config.toml
model = "image-text matching model"
image_size = 64
encoder_fused_qkv = false
encoder_layer_scale_init = 0.1
encoder_conv_stem = true
vocab_size = 29
momentum = 0.95
nesterov = true
orthogonalizer = "newton_schulz_5"
max_grad_norm = 0.5
lr_schedule = "cosine"
final_lr_fraction = 0.1
Rows from block 6 of the image encoder of a small image-text matching model, named by matrix and row number. Rows with one number belong to one neuron. Each number is 128 + 32 x the weight over its row's rms, rounded and kept within 0 to 255. All counts start at 0. Numbers have three digits each.
After each neuron's rows are labels from the 100 images, of 14976, where the neuron reaches its highest value: "strongest on" is what is common among them; "colour at peak" is the nearest of a few named colours to the mean colour under the peak. Only what is clearly more common there than usual is listed. The data: views of escape-time and Newton fractals. In brackets: how many of the 100, against the usual share in percent.
# fc1: MLP up (encoder.blocks.6.mlp.fc1.weight, 768x256), inputs 0-127
# fc2: MLP down (encoder.blocks.6.mlp.fc2.weight, 256x768, transposed), outputs 0-127

fc1.80:193166127107072140069148105155132101126106141106091115143170160071130166082188122129143189198072097094104154145131138163137116130123102120116147085075142085119142121108103091173122144107143109138111122094142160057183135100110152157149114111162128053129159184176134164154089135168135112140121176146131156136128141186116122087173101127155048144158112141140169076066168130137096150117119
fc2.80:068117109153160154097123144167128097107156087161188169088130131150113113137148094125129135143167126158138128157078118120096101099164093071112159129121129082146149150145196099148161169156187122095128091121100081140141116132198116087148154117177144118083213069128130133142136195185070131114133131085130096147129127117116085163137120158069181123096137177081144068143095091111075140162147
strongest on: grey (98 vs 14.4); tricorn (30 vs 11.1)
colour at peak: pink (48 vs 8.2); white (40 vs 2.6)

fc1.685:150130149150117163107162128149141073129167127180067119077152170128121170121084150133153142140129181117138107127121130211103115148154182122068157155114133106111092093110096124186095120107102123155126123174139122118108133146130130134180130126113088144159190162078151158124112165058160132149061129136019096155139095126114071209139118115128135171112149044093151061166115131183102081158128
fc2.685:126058149210130114164134153054084096145148142161133150143059096089138109120160105131073112095131155137175147136119106127162108119115097117056135105113117164110096126148171091088178171124144132185134115106144109190133144100203129043121113077078176120125102153119146137138117062127065205140170189155095147093159139117146098129078120121098169151118178095122083116162069123167092134119144
strongest on: vivid (82 vs 14.4)
colour at peak: green (31 vs 4.4); purple (27 vs 2.2)

fc1.489:129086170130097118196143133156123142102096117141097154093138114133029152133097107076179124099122125147101118125159116115117123204140149157150110103173095095120130141106107088146165105107084086180115157117117111121133121058140129105110165097141143105138104163137092108153095141057113133162151107160140041136151114132108212138176065143104206147205191158134091188116105181159076191137148
fc2.489:117099157164134139126089121085107103053093111121151140162133131119206094173108091125114130164085093088123104149067127160145154099147099134169089168150095129139112149140188101161187130175131150121148107092121170117169156172107119132124133110147131110101162107093088105092143064094165120096054195055125092137081151094106082186136133103171082058094123075146136117138159103127099162102123
strongest on: cool (100 vs 14.1)
colour at peak: blue (48 vs 5.7)

fc1.757:148127064096171121137077125140113169057088115149108134122140161144165153148080099094113128098121109041159111165108145090152199118125125102090156163115157106139151176212137153074122073147132138120107113116159110151097077108153139074074141138170098126074145177097138086098170106128156073116088100125126104123103140166174127113165151103066166088117146171100154096105108143177122161118124
fc2.757:108137186130126154070148088119113156062136101105114154119123128143118143070133133126135146106173107179135127105135096132174149170163179087163156147161149134123159149122134096192130139096107101129098139130152117173121138139141156229116092070100166088152144138138088164129123138176098117133108142079085146126136170151115134190100154151113086142131098150136161098083075079147118090081124
strongest on: vivid (100 vs 14.4); Newton basins of three roots (33 vs 11.1)
colour at peak: grey (60 vs 16); green (25 vs 4.4)

fc1.38:118153146076159131133106078142083175147116155168119114150105183113097143127027081160122219127082112073119136133100102097079127127112155100124144141091124112122107123143150086124095138073158111132127131171126123175160187126115092073055072159115150118136109138116134124128152154104166083068111108119155139154106178098165174155111080125136150182180110056105123111123139114126157126093134
fc2.38:175103085095153159088111121125094152138146164088166142163118072189154094165196160161170175171186127153108113150102101146101126146134096126194139089075119185105148182131091152074108155140110109094138139107148077095120151156110082104125162140153132102109074107094180152082123070133060165140115160089176074103159164193145070099101144117112106091148114146121088075101147117124128151115127
strongest on: dark (99 vs 14.4); Newton basins of three roots (28 vs 11.1)
colour at peak: black (100 vs 26.9)

fc1.711:183138114134089153094187124105135075123142137089117113061105124144121155102130118073102140164119127165134125105141100140134105129098125129147188114127122130127138162094119097181109128162149095111119146195148173073132191141143111073124152084110110142071123211115087127113122118203095146119101129096094131120134125161126123182094128174137049114173128139144143120120122138150182170125153
fc2.711:084164109127101070100129142134118168070165100111041104048192160114186113175186066182103151132156137158123139156101117118139156097122092121100114107112116139108167138141110135177116104143136170103158141117101071078100152134207139157149092080159068115133115091162155116154151172154093099101163160151139138144124160154124137127105142062117208130122144141084159174103115129125099122167105
strongest on: Julia set (42 vs 9.9); pastel (34 vs 14.2); cubic Julia set (28 vs 11.1)
colour at peak: brown (51 vs 25.4)

fc1.222:138103135116087188106104073134084176135159102168163091140178155135092065176112120132070059112135093141183122055079170143098115125129165162117191119091116078182142118146136120095112107128059199108072137135192091124112149098131189081183100145109104156089136170096118146118116091118077171155154140151139111117144143164062165128074104119157108119127090125125117130079116084110103131187104
fc2.222:139090167142143147157127124137057164130168128125095142149120105154173112168116191084166097162149119076127105100148149136149136136173099124136116084115155098133122114164137126129150112142122128083086147135114161188152135130104210143109141149151119109172088167088199147136158158104121188116107153095154097136113083179171129136146133125110162126068179091106171102149158146131124128157112
strongest on: earthy (100 vs 14.2)
colour at peak: grey (50 vs 16)

fc1.220:198092136108129102068109060143110165143119125152171167106072218193136115137111136091143172171129103097111119149138127055082159064061133114150144130141155150125111117095095131130152126114119156155122079156128143141144123163138122073120137138103080120125163190115143120156097125122138181121064108143128132137111122174113150151087103117121188200126167104156058154111160119138142170082154
fc2.220:107119142170076108121136163097117169118151086161134123110177081091182113126090137116130124128098113156130140128109127109137099104197091067092132157132110146138115173148107169120163090097120113136146103127136190078134108142126192099140162103111126156107087149122136141156079075089107103123126091107085127075168115167146164136162147111120088163127190065121132136136088123102117152141175
strongest on: earthy (91 vs 14.2)
colour at peak: brown (76 vs 25.4)

fc1.124:194158137128108218126129064126145127115168131133164128096122096099112180152086094190156148120151196140121106166124095113111160178121095130078092106163141158199130070113079186163098082112118087155095161101110128154088157102068113144085111117115147172107110057156104124162147143139104123135080153154098108178122209116161129095138157051070097100137100147159125175126187136115154160153117
fc2.124:124061113082155125109137146124145094106128180099150147108171122185168087077091117150231115137220093162089094086190080090085137128133096131199143177078174172123180118077138095079115157087110203103162155118108156136150150122180117089068144159175130130123150099130165128194144112074144092168102171132200156141082132177143151117147126133150131120122089144068106155074072131094072150100142
strongest on: cool (88 vs 14.1)
colour at peak: blue (29 vs 5.7)

fc1.456:185067122137101122161146089100113130155068105118182133139108137105167141180129134055152154171167101117139101107138154110170080134139143112142143159090150161161152143064151127132131103103112172145120178019150140098064141112143151092132150117145093121078166098117100090099110149147160138129164143178152158152105102132128123108109084141177078124126140157141177127143186143180132148156080
fc2.456:136133099098137100129116087084166124114133124133142145167106108117145138127108105178124101185140154168171123132147149120053079177114119127113035146214129097125090107117207102131121186117128161089158173130136078129166168095162157125125143139142171135175116201119156177122153116106096128139117150097090137126119143186134060099161112099130135086135160164113126152136118129113187103156111
strongest on: vivid (55 vs 14.4); burning ship (43 vs 9)
colour at peak: black (96 vs 26.9)

fc1.749:158147134044147141185167125041137097129097132136111138103129062090060143123123099142156151100169204097091131114139120170160126166125142108095091106140126110107170187166127098162175082116086125131128114058076114162136159090145172080173155160124134120096148127124117158181097077119142125110140142100150151131071145104136187107142123126115082136149131070082131118154111124146148143144108
fc2.749:157100109099084141064113157166165126122082104099139134154147141106185089140133098127148143154145166118106072143109101172059128112123133149150133171121141103184113136166081080118166160219180191138167161125094140160039149098085097143079195124109146151151117152091170127100106133095096078108094124099110093142157098127170130172127079127108103168138058076130124169133128148137185064153125
strongest on: vivid (100 vs 14.4)
colour at peak: purple (33 vs 2.2)

fc1.594:194196171099146097115171147125118142132132155116134119112106121094125115160116106115102122113102101106118058121132119137127132120096131150147114089190149121158181091150068156168091168116129122125147132134137078095091104078077124122109068127118181206088161156136145148125158066156069111142086140157050102200095067173144117132122115163063116093145142178102120139114146168130062121097109
fc2.594:087107099141153150148147146111147095114133119166109119185168094151113181154149131080168104194113117160144133114157182074122097050199128164155126174124112129080166144105090137102085118164071118073112151138123106059099116148153162112130148101103191147161112097051137138153138135098158101141118147113123151095152191136127157160127115166146147102127134132117181128128175176116104113126138
strongest on: vivid (61 vs 14.4)
colour at peak: blue (37 vs 5.7)

fc1.150:130125107189121115101062178130162131101197113211104111095114090138093130111131098123150094189127126106157125097117139097135098104149203103048158114136109070075132093118077116095127118145142176154126170076203159104102097080135064115107092153163091096152134092144095085154141125160129165100149054131125141187149119178079125126132087147163143158130183111164120172084092081134152158135080
fc2.150:142099170139114099129194089111151136128102141151141126157128137108118114105089076109039071097099160133112168092179130151121178076156095155135092105126153114107160106113133099127139114097089141117136105102101163128160143116094092140086120211045145113161049188160157148124091145057113129167106115148126161094138135185108157105136087136150151130094170138158166102095149145163147143125153
strongest on: vivid (51 vs 14.4); burning ship (46 vs 9)
colour at peak: black (100 vs 26.9)

fc1.74:172103109117143119151101114143182097141178103118154170116119116120131105167182101100126044120127144139096158102088086105108111113066092131154081087165143140118141071096119173166147124089116199074195166177067144055102070163111110112156106096162175144125154155093157105144134124124116129135145142129134139133164124065141141125164139128097112131143113096147134151103112088127080061099153
fc2.74:103125146118061132138148127141136126129115097101154202103091167097152160168128102091192167172101086083144186112116122140145068086114183147174160076133117163109089195125181137149170143180187083125181110109122114184143118176112102099127192134125168076130116144090098133116133162114167136090137153077161131118188107130136115161143102086176087153129039173150144126172112194151100085102115
strongest on: pastel (92 vs 14.2); sine Julia set (32 vs 10.2); Julia set (25 vs 9.9)
colour at peak: grey (70 vs 16)

fc1.307:149114078097096114146058094135123101133140118128203080094156073139140098111144166125102194123131132117139131070119131147160126111163147136113070126106131144135192169097125119178124114120023152152056134072082146117140115140089185155145139082159095138170150132154071094156142109127116148073128109151169153115083127155070136137108220154183118134150162174147132144081140109153131169103126
fc2.307:135147106145119158124160162193150141172157146120156094166112130113082164104128025136153116114070105162116121129091153126118185113140104068057117115114185086136204133111120098172098140110140094140079152116133131141126101090061111136114147117117149076152172110172108160142130161137177063193127117152079151129102169156081146174080102115119136155137157120151148145116067132183111137092095
strongest on: burning ship (55 vs 9)
colour at peak: black (88 vs 26.9)

fc1.143:084128112088130090155180088121093140090079170154145094066132186122095128069168093115130126104161171062110132095139152115090119104152147138162106140185110152137124086043153165088126136143148126141159135153131145080153122110107118112093218108110100119166081059144133139085133142060060114080134165127164173174141102167128095121123116145132151102120119141091117140103095146145178137143145
fc2.143:128122082207130144128109096120069059155159195148121126088142067107117144151120159128116110120150133148135155172128140137083112159150118114125186162146145128122136142145165139143153116133169112175160110155160087124118145149169127120116142132129069153074172180091188060136087128129134156086141159137151075119132171115084175124136123146144060115129180109151131172141150108107114138141169
strongest on: cubic Julia set (36 vs 11.1); grey (35 vs 14.4)
colour at peak: black (62 vs 26.9)

fc1.658:099177169162171132117174149107150124153118092076140166118076145115151126140169109105150135102126100091124125171140116119137196155123161089124160157090170097108114137099120157089127103115133116102110119140116107135135178164130111100152127139117093182044129081121086165189120169145144133088154149128124122133068080113129130158077116217180162151135128118149151132118111120136140174130089
fc2.658:128165092121171188199135197123197184101110120119052069072186142191074159083132099159095170089137122125137152184150103151129101066075125183135160151155108108119130115126160145180090142125156154180159147091140102075123124073136105109133152104119112119171110136100118109122108126170119084095108114166075098155157130090140182157115119144134113161110125125124094181135137134154098099133101
strongest on: earthy (87 vs 14.2)
colour at peak: brown (88 vs 25.4)

fc1.588:127111107108133122128171154110164090153051101107157090162190086131125150098158164112174152106100146093091142129146111063137114080112106116141128101160146090062100072108175069110175136151100093138195144154086165109136132128126131094180106190164100150111175116101128083153137107124139064158140154133084161179128143141150061136138096127151116110109171133114125159174134099066122118082096
fc2.588:092106159123099128136108135158117129164109095119119124130096149112111105091119075132154124183060159153054126163185099094201064106046059180107059136133165116109114141177106133121171100172079097121128148138115156186107156156101162115099163140190101130153095092141171168145136167123076131129064136138120135145169105099113172122144095124103164146085125144143102113111126161067106152148104
strongest on: tricorn (54 vs 11.1); earthy (36 vs 14.2); Mandelbrot set (30 vs 12.1)
colour at peak: black (96 vs 26.9)

fc1.574:055135077139107122080157164129143113167160100139153128169133129148138155167136130134129115155137113057119036198157131062106102057120153128155154107082139196116114053134097103148092122085114192146105166194136120181078111135072101072152094159134094115108129147167169125185135045130167187134116176157147127160105185180082089118068140092122104131145160183145142149112132110090200126109092
fc2.574:164203100147156126150130144103179136114144150151119146104151115112137148146115056136118129123129148179064120151153132091172132094126148063167154183142124113108121157029130126079086107081155100169141120172123134118119125092138176129126154116117113131100080124080151157149131160193093085139137173182092105137129056152145156155120116174108102165102121145116103164128105159121136114158117
strongest on: grey (85 vs 14.4)
colour at peak: black (98 vs 26.9)

fc1.328:108137125099125123112157129099157131112076150143156049157173169143135115115147132109125144120177166131169126111151060111106139190134180132082147117139178143131093086111082147134098123123146144058107112115129111062106081087104090137139139201098127159132155111112125061132096153128163178091153169146181114086119143078092162141129194172158127135115117129142148139110157115079154121106061
fc2.328:084104120063117184184121148153141148157170112159125109121100163088086167108123110162125148125124137175124140079144110169142073154132116139118125159122137133123097113155193109092116132203191089146115088101083123145146105153155159158120191172149088099075101100087123155070122088184134146110157116158126095137118144089169075045167094106145092078116131099109140113116129104110130196131090
strongest on: grey (89 vs 14.4)
colour at peak: brown (100 vs 25.4)

fc1.704:118087100136168127093164193088092131174134118127098109055176158096134088096143134112099110155109148141140138111141103100154113086146163090139122123136124099098117183145139225142162104124124131106073133145170195077166027101177103149103195104139136126148149121151144101149106124151120117188096136205116151168111138068166158127133137114032089122137095152106162060149131176189165194118122
fc2.704:094135107111134103054137139150117141136119081125148160101069041153149128105101147077140145076124112075066115150117111107181117130097096108122191088096132072172137096118103085114144123147104148157166100111203102176118136120121125134154160113079148120126133080107148083055115150148113157058190130156170111066136127161103167152148093105115136143134144168148137109092138135138082115035140
strongest on: sine Julia set (35 vs 10.2)
colour at peak: brown (65 vs 25.4)

fc1.502:100120132117183100092127107116165173182080171110094148088068143070109153123113136102077096156057119124106106104171136169135187135134152111139109116135108087141117128123161108118134072180161083114055076164102166156161101114160175098139152111163100136079052095139141148136142125075128157126175079147146182147124087120101106131193156096105113123096104161092112140093129091118116185082126
fc2.502:084113099180104108145179147075131106104171087099178076141144119153106148178145068125102124087073165129163165114081127138146116087080101079145149099130088090113143106125186142088148128077141155146075139111131127173101152134172189115083080127097071124137112154096103132130207182152125193150161142137176128089149143160140127152128144164132094122127139131188139178082110159108084081163144
strongest on: earthy (83 vs 14.2)
colour at peak: brown (65 vs 25.4)

fc1.371:139183158095114176119169155087127112138122129133138200088080127135137144125134088072138110149146144159109130100165139227183146089140148156113121099103135116115109141113175160195072154135059138134136110158122180106132118133113110104120115130138170135213166134098192173121134166158109081132103146135100123123155127090091081126163179157092052116131145139114067100083084095094077147148158
fc2.371:131111072158097125144174088097114153124162148108168063121110164149082178150096106123101088107106134117155119054113100151152093112154156138109168191144105138123092130123094105114087095142126106158184149129127138058105185137134082089203083107118185095126117149212142087126163197112124171081121130149061089102131142161120147133055145161111159087148096127158105144105153146125105132109163
strongest on: warm (70 vs 14.4); Julia set (34 vs 9.9); cubic Julia set (27 vs 11.1)
colour at peak: brown (73 vs 25.4)

fc1.462:124118131111127103072124107148083100147123099149076104067199126177130070097118088091139096167099108129208102180174131084112087139159165147134067107118133139082152138111138111170140192123110134157145152103167135101204086083107062114100126167142077086122126088152078159193096151110093146138149138117166118079141133174145089204182174043150103106164152159132146107079198101177116139136193
fc2.462:096153130065153046146108183195084174107133119094161108154097065084124207122154074139127124109096163108083106165166166124135156129138154093141119156067101148127152143127166138104099113153128062139094129130152101145071106208109127174076127151153166168117134097166130120118112067101116106118156154137129044141082137158124082133103147155134177127122137121115132115084095123174117180099135
strongest on: cool (59 vs 14.1); burning ship (36 vs 9)
colour at peak: black (85 vs 26.9)

fc1.520:146171096114097103123170150174144093152113045121116116121118093076076146185140151148158149086110153140081167070091068158118113122116176128198066121102121104078122141145130133114129155145104153156109120099129161123078126126117169112168157133121195172080151091116115138162141117148130127177167157107234115106109067162084113173113108167115117152121135158118166134124097109183142147131144
fc2.520:147150106107102020125107098153167143099132106172144115079135121108118098091154164108069125198108078144165122091088110158123144137158105209136139111095131072122112132071137088181181130115136171151138145144109102165112174065113141154160134162095138140108189143086165140153135101155158145087073126145134180184097172146167113105083188104159165133161098150115171125128140135095127059154188
strongest on: pastel (48 vs 14.2); vivid (47 vs 14.4); burning ship (32 vs 9)
colour at peak: black (98 vs 26.9)

fc1.44:129110124104145167091118138081106122136122123109175101126072130126109123134087088141050151095173144152145062146114163088121124141179015078100147130160092223105115141130149091108108133120137152175140152076146052104130096100124146156114073120142147138129121155108121133082173083150072156103147169163189144130119085162127100119041099217160131133192111171085100089131113097117156104144118
fc2.44:171158129169095050143200157152097158179119015143122148141143106157142136098114140119123110174164081122109143115126156134123133165151142123110144104062132164131113097115138095118141127097150085149100152184093163161095135159122138087158061160116124139127120112173175126114053167088106098132146129102131146132121125169159117168122123120179126097116110123126123158153159160153127186123135
strongest on: tricorn (47 vs 11.1); cool (32 vs 14.1)
colour at peak: black (100 vs 26.9)

fc1.285:155158157066114132107132127181100127098157177156131077157118123126133178095157130117181102050206150081099074084184137094157119107124179158107065133160169097117165130081143068142147082087146079198141146101130100122103105155109064125101107110163176152124182174087165097143156076137141097116130117119125131141037157177148148139142076081141126097148116114115116163116138109119154135187131
fc2.285:128112140177111104095134046130160163132060103153202141145125138183168134134147152120112097131098150150160113155148138164108124148075107070168083119143127079105163209111207104155178111148096143127137148166138140113112138065102106113160137138134134099082065159156117120161120158104144118187079116131068123163110150106104123175114082143111090081159189122168060078109180135138047058093090
strongest on: pastel (78 vs 14.2); burning ship (34 vs 9); tricorn (34 vs 11.1)
colour at peak: black (99 vs 26.9)

fc1.633:147120117094121133160152142138103164123055117107090085127147186123090163154162186145100153196111194104089047099178092175145096127120085104095156093128138171061108099164165110136135109095184117097109156117107134108134102085180126121077135125110052142105122130080167115131153148141114138130086108110159184121104183071124072179121147136143135148169111191137118187187170106136095119175089
fc2.633:116102134074133186126106125192123096097179150155114167217113123131146127140124136124139134165129123187132113130149120122102083119112183181151116153089081170138121151142046135141112112103153158143132174142172105157132088129145164116164196145136119150081136071085103166123103119183180148151125121170168108085082135102113169074127135093155140163124090102137089072128147112122117118108153
strongest on: earthy (100 vs 14.2)
colour at peak: grey (65 vs 16)

fc1.448:096152176134115197132082092169140118088112157089137066095108136151157162132218157103136135149150174087112135171158156134089107126104128090139112174150134056116058104120159089092126107096133139097142156122107159088126150086173113048110111105076168134106123106098113044118118132134104112142123162153197141070145106075121095119129076125093131118144056173176178176149115101109125137135138
fc2.448:124112128142090072178124120071070150135144083140134124068100141091100098173131100144153076133106095117088127156099144108146163135166081163068112101098104156121070085138147150163173132171135081159133128157078169092171122117205134180131112128118145114149083102150118136057123136128128112176137123071148125155134125153105092136089136093149124155147113174140126094112115117159136148126102
strongest on: Mandelbrot set (42 vs 12.1); earthy (40 vs 14.2); grey (40 vs 14.4)
colour at peak: black (100 vs 26.9)

fc1.302:127118186120116131195125101104158080094090132136109163127128202122107114123173171123134136135162132097145123112116138129141133080169136107120202121155162142161127131152133151106092094155157109134108129130169123120097096113104141094156127140145121146163136100134124135138121134108184164124132118079133103196171096145105123120119087141152147138177103031149075127108211131096138104082183
fc2.302:148103082120098085149180152121148123105125081149162108147144126142108133094113157135113157128142142151208140202189143152085099122127117121148118129103145110157162166134160135102163167081138086110135110111149164153149116129092144096174116088136152104141085080155194106124051151097119126173144090173141148105048139212070120141058138159123134140118147122035135122172131116123134123168114
strongest on: dark (97 vs 14.4)
colour at peak: black (56 vs 26.9)

fc1.277:136119125117134128146115149129101145155127166083091116140064131122176126152109163098070108119154107149169148109117121058114097145103200184130139089133110179128118175076118121101128126141175164126126113103083167184091179092137145091117107093128107089174123141156145117196171174166142158136134118105142140075190145134133149109119099178117116181101079146162172102087117121145106146158126
fc2.277:115125149125081064127161104172183167123101158095133158132129166169108074068127132139184119121089095159134188173116136181131153127118087151164141202157120153093114141146148100154110116123113130122103166167138135167108154113100163068093096092129113147146148117083115117128099076222116198129115145146175185188134101114100120105140153128129104144170150177093202107129135143121123121187154
strongest on: warm (94 vs 14.4)
colour at peak: brown (87 vs 25.4)

fc1.259:168075172101051205140130108140116141117126117088104139129135163125153105095196104136180135040165181140213144136120136112079118067117135104099090144112130083063149112046126124099112146177099177150123116133138092131113110104107086133091135105135129207187098152132087142136136180135170152149073108194110124124122161183122122114069095090136093118128155128166110106106112116070104176106145
fc2.259:164124084170080126143104126166129133168178106127156134152133121122100104094092120082118092140078130128146082087138146072113100112105169138129098155107052167125107119087071096155093178113115107137154140149168185177127148162173097074148121200105110098153075172141179100115182122154113114150139117163175130123129215174062131097139189175153159087138132133145113085096117088135123096059138
strongest on: warm (47 vs 14.4); grey (46 vs 14.4)
colour at peak: brown (76 vs 25.4)

fc1.441:118078113097144138148106062075164172114140190128154133064095124130122131170089081086139147116173117132202126160202146119137144073156162141114087157126150105088161125173119111184131124169140110102116115113120189164079107083120119110135098166096165075119090090092138111197047134113160149170075171155124125086124125141108115140134111161095121079131112167166100122128123130170046133175098
fc2.441:135176172103104161109106111165062090112106145114112128234084116106108174175130153103122149122085136139186117133144081137128194129175162113089123156113137150092110173122164115064110135144150144079151112112113127141070103116154123162175110156104153128111054116105213155154165173113156165081117160089114132057153151156191148122164149127187140115130173156099121170194132095118132165100136
strongest on: cubic Julia set (27 vs 11.1)
colour at peak: black (87 vs 26.9)

fc1.184:189138157100096105141202123147130076135174213131110178147131086118139105110196186101151129130136143153178083101099105135116159090183114143087133120132099106109127134154099130091120126146118127181105168129156143107101166130112142099158147117185068156171133088202088145094128137110133149190106098138079090149152135137160128108172087112137168130121120124162096123100131137121182135073156
fc2.184:156134127142159108124082132119131158091102110097114058136169137049162143106114105102120145105068138111159134149156123087141115146169139081143125180073142120131135079100116157106081130068190097093109156108103152193196133112165120145080106129077118175099111189147082125160173143127119096064103122102140113067133147178087087128079127192096174154156138107149091107109135184095122131117116
strongest on: burning ship (35 vs 9); warm (32 vs 14.4)
colour at peak: black (77 vs 26.9)

fc1.85:164070088062215110132152155086112170132143168156100138119206129077127133179155107129165136147153102129157131138107170144125142080140134094117138159111119150145133110158124103109162083136192166145116098059159107168122138109139172088072102161084130182136127157117145133090067104131137068082108165192162069144126175156183075157127120153157113138140090098098127161093134131120152164133127
fc2.85:143143148137140107087077170105113094136112088115085087159149108130161139129085105096097143171137181091128093136129151110161081162103166108081109077123099189100169124132155117142108181131132101089140099137179137121070130145176161076056109140184149126159129079098091071127153132196144143134118181121156142085109104116105132123065110101129176123136139151100105077157095093115091159102093
strongest on: dark (100 vs 14.4)
colour at peak: black (100 vs 26.9)

fc1.174:107093141111133165131077149104171124071155134140072184125124173118120181151141132091132123168140143163141100116114064142134107141121148187139101113130079110152163064087112133105162102165110142120136107185134103112112148107099169130169134101166132139122159117082105132086154092199084086151120110164045148162163135039136172144100094128139154141162135163140165112097161136194114148112133
fc2.174:165090092142084163156063105110141127150142126086140069099142135095059106152133152183123052139162178107107113119145115117230116155139114097111117119113068091147142187099124167167163181180149177096110178100121141089109056146151075150145144135145167154130156204100095190129108118097119088106105084204106155127089133101070136109134092117151133144134098107093128144105182154140129162147178
strongest on: sine Julia set (32 vs 10.2)
colour at peak: black (72 vs 26.9)

fc1.499:126129159080149137162130154139152122087105102140121125101161101101075131144119187107078186079121118125143086111097148107140107119127136102107163101140126124159094127159201084148124158195118085140143105173173131125108170109114123128117150130146069201110146157110088094178159071178133116180121151083142151180112101107164116176103166167140053121159141141181162129114105083137087097152078
fc2.499:110178073190144068128127116157177125115166123143127107073051074129166107094116149146185157114139165144137152095161155145170115090128111155070145153148107129088192116130157139117157077151123146068093138146097132113148125165116070139103134150122119078160127147163114125162075177119149104147140145134167171110153152109135170083123176115120137092114156143123166131133161168117145188187122
strongest on: vivid (51 vs 14.4); Julia set (34 vs 9.9)
colour at peak: brown (70 vs 25.4)